From a checkpoint of a small image classifier.
Model: 3.52M parameters, 64-pixel images, arch vit, norm layernorm, activation gelu, patch size [4, 4], layers 12, width 160.
Training: 6200 steps, batches of 256.
Data: trained on simulated fluorescence microscopy of cells, 8.1 epochs.
Rows from block 5, named by matrix and row number. Rows with one number belong to one attention dimension. Each number is 200 + 40 x the weight over its row's rms, rounded and kept within 0 to 999. All counts start at 0. After the name is the row's rms in percent of the matrix's.
# v: attention query, key and value (stacked) (model.blocks.5.attn.qkv.weight, 384x160, the v third), inputs 32-63
# proj: attention output (model.blocks.5.attn.proj.weight, 160x128, transposed), outputs 32-63
v.41,108,133,196,199,181,257,198,177,236,198,174,224,255,140,218,240,195,233,212,170,141,225,203,195,258,154,271,196,287,150,201,160,231
v.42,098,227,139,246,151,262,270,146,233,264,187,149,168,163,180,121,217,207,175,196,251,216,216,207,183,280,144,172,213,136,163,150,255
v.43,088,189,202,178,242,217,216,219,140,217,142,213,213,211,167,222,274,199,258,175,168,197,178,181,174,275,241,166,312,136,174,206,129
v.44,111,259,299,299,180,136,264,195,181,187,214,228,243,225,130,146,176,183,124,216,194,208,143,226,184,204,210,190,191,221,161,256,179
v.45,084,214,202,215,174,218,170,129,204,217,114,183,207,105,199,209,186,206,212,220,212,231,250,256,217,237,252,202,201,144,223,152,196
v.46,097,219,186,152,220,193,200,213,217,167,129,127,169,223,181,227,259,190,258,155,236,257,258,242,138,253,226,193,187,276,201,138,212
v.47,080,184,180,160,170,171,241,110,194,136,163,165,215,143,151,246,221,179,278,166,120,210,215,208,226,230,190,141,196,207,251,222,196
v.48,091,195,170,231,194,187,173,209,175,226,218,210,224,151,165,225,131,119,220,266,203,194,195,179,229,175,139,246,178,167,169,180,257
v.49,094,283,150,203,176,209,231,184,199,246,154,168,216,229,180,212,198,162,233,176,187,174,231,254,258,193,214,263,215,170,182,153,163
v.50,088,235,234,275,125,203,294,196,216,238,194,186,201,204,104,158,157,188,171,169,173,177,187,229,159,207,140,199,204,242,165,203,153
v.51,099,237,195,211,224,240,203,221,208,268,162,113,201,192,160,138,203,130,214,160,246,162,204,288,200,198,112,275,237,158,191,242,246
v.52,094,208,121,113,261,214,163,219,225,205,233,148,245,273,250,221,256,189,210,156,270,220,248,225,221,228,207,165,184,217,192,167,268
v.53,083,211,170,182,210,200,163,228,226,233,154,257,219,144,213,199,194,162,181,236,202,235,236,140,200,130,314,140,142,129,147,191,188
v.54,097,169,229,133,216,195,178,110,183,237,215,154,249,190,187,260,154,179,241,244,201,244,159,235,309,155,149,197,234,185,179,194,200
v.55,100,114,189,142,235,186,178,231,214,241,183,206,195,294,254,167,225,197,273,158,241,187,171,167,217,259,198,195,272,157,179,189,159
v.56,096,214,216,155,214,189,151,235,109,188,293,275,218,203,147,223,184,224,167,201,223,195,137,111,212,151,181,134,242,221,262,218,224
v.57,096,205,138,239,207,267,220,263,194,161,239,167,274,242,138,196,177,234,192,215,178,250,206,300,197,189,161,209,158,278,176,214,160
v.58,094,166,216,190,163,174,158,197,244,117,197,178,197,213,236,232,157,178,140,214,163,253,176,253,230,204,162,263,179,175,224,186,171
v.59,103,223,181,157,157,194,212,204,257,249,155,219,178,148,159,238,203,218,228,191,207,232,206,138,200,205,244,183,240,181,217,156,102
v.60,088,226,118,120,177,195,188,172,157,163,204,128,198,259,239,210,275,218,128,217,201,231,218,180,195,227,248,231,151,226,261,187,187
v.61,102,186,179,237,191,202,243,119,242,249,154,171,200,176,111,215,111,168,179,219,232,241,187,219,188,232,203,199,186,228,166,193,211
proj.41,110,275,138,262,192,204,144,213,196,179,183,199,147,237,207,148,274,140,118,195,240,199,198,203,191,227,175,209,108,206,265,165,129
proj.42,108,140,189,165,247,164,144,137,202,211,190,225,183,171,202,267,220,277,349,257,161,228,166,200,233,161,174,225,216,184,271,259,214
proj.43,090,163,192,212,159,214,240,141,219,171,218,158,167,200,225,148,131,193,150,211,209,154,174,238,267,115,169,223,149,218,250,180,183
proj.44,119,145,137,129,221,157,196,170,212,216,186,209,187,216,277,238,257,143,196,181,139,126,201,164,241,181,266,235,201,162,155,252,238
proj.45,082,183,257,267,241,221,241,279,215,200,286,157,167,220,125,146,180,220,203,222,202,235,151,208,185,201,156,208,191,223,196,198,225
proj.46,095,188,212,203,183,206,190,175,181,204,288,240,184,185,134,86,247,287,198,196,171,243,199,190,223,93,169,186,243,202,159,216,186
proj.47,092,233,162,179,171,259,166,197,159,156,193,233,201,200,193,145,178,189,116,220,260,189,182,245,83,203,170,266,195,232,208,131,171
proj.48,088,156,195,179,184,214,118,248,257,184,166,138,173,275,233,224,216,177,270,131,183,173,201,238,132,220,213,213,208,190,178,169,249
proj.49,099,79,174,228,201,188,124,188,240,166,218,195,218,161,228,134,239,173,245,200,213,227,180,262,110,205,165,264,171,188,206,244,220
proj.50,088,157,224,177,247,147,199,164,203,292,199,206,247,164,229,258,189,167,247,263,222,214,217,250,232,247,244,238,183,142,234,259,255
proj.51,094,173,183,241,173,137,218,198,266,195,176,271,176,186,257,317,144,210,230,231,143,232,171,260,241,202,230,181,204,210,214,275,158
proj.52,096,230,207,203,75,206,155,186,197,201,198,205,145,197,144,186,199,252,248,189,115,230,151,220,242,187,168,196,226,263,177,189,161
proj.53,085,241,198,268,254,270,203,230,177,163,207,147,180,240,139,166,197,214,227,235,241,177,182,206,183,250,126,248,149,271,287,187,256
proj.54,098,231,186,226,216,201,181,211,158,130,206,182,164,175,271,217,144,201,190,226,173,175,143,159,172,296,212,250,201,267,176,201,170
proj.55,108,294,266,195,162,264,210,199,118,140,211,166,169,124,194,220,142,256,190,189,229,275,168,202,200,260,224,164,171,323,249,162,170
proj.56,096,235,123,179,166,179,249,146,165,208,169,210,175,231,238,283,163,143,235,180,238,82,170,128,206,285,193,166,203,198,184,169,157
proj.57,093,171,262,151,196,200,123,178,270,211,166,210,217,233,208,187,228,209,209,227,189,217,201,185,132,188,200,162,227,204,131,248,173
proj.58,098,219,169,194,150,205,136,251,212,219,198,178,261,271,202,196,177,175,159,126,226,117,229,154,139,154,189,209,204,187,131,209,186
proj.59,104,219,238,196,248,227,135,217,146,154,234,145,161,235,175,211,175,203,261,214,285,195,137,204,231,199,182,225,233,245,250,153,240
proj.60,086,207,183,242,200,203,147,113,260,237,189,297,196,206,173,186,201,154,219,242,227,167,199,145,193,198,168,189,219,168,168,262,197
proj.61,098,189,247,188,236,203,109,289,166,127,236,166,246,228,259,186,259,252,173,235,137,213,213,175,225,142,178,188,189,184,220,215,161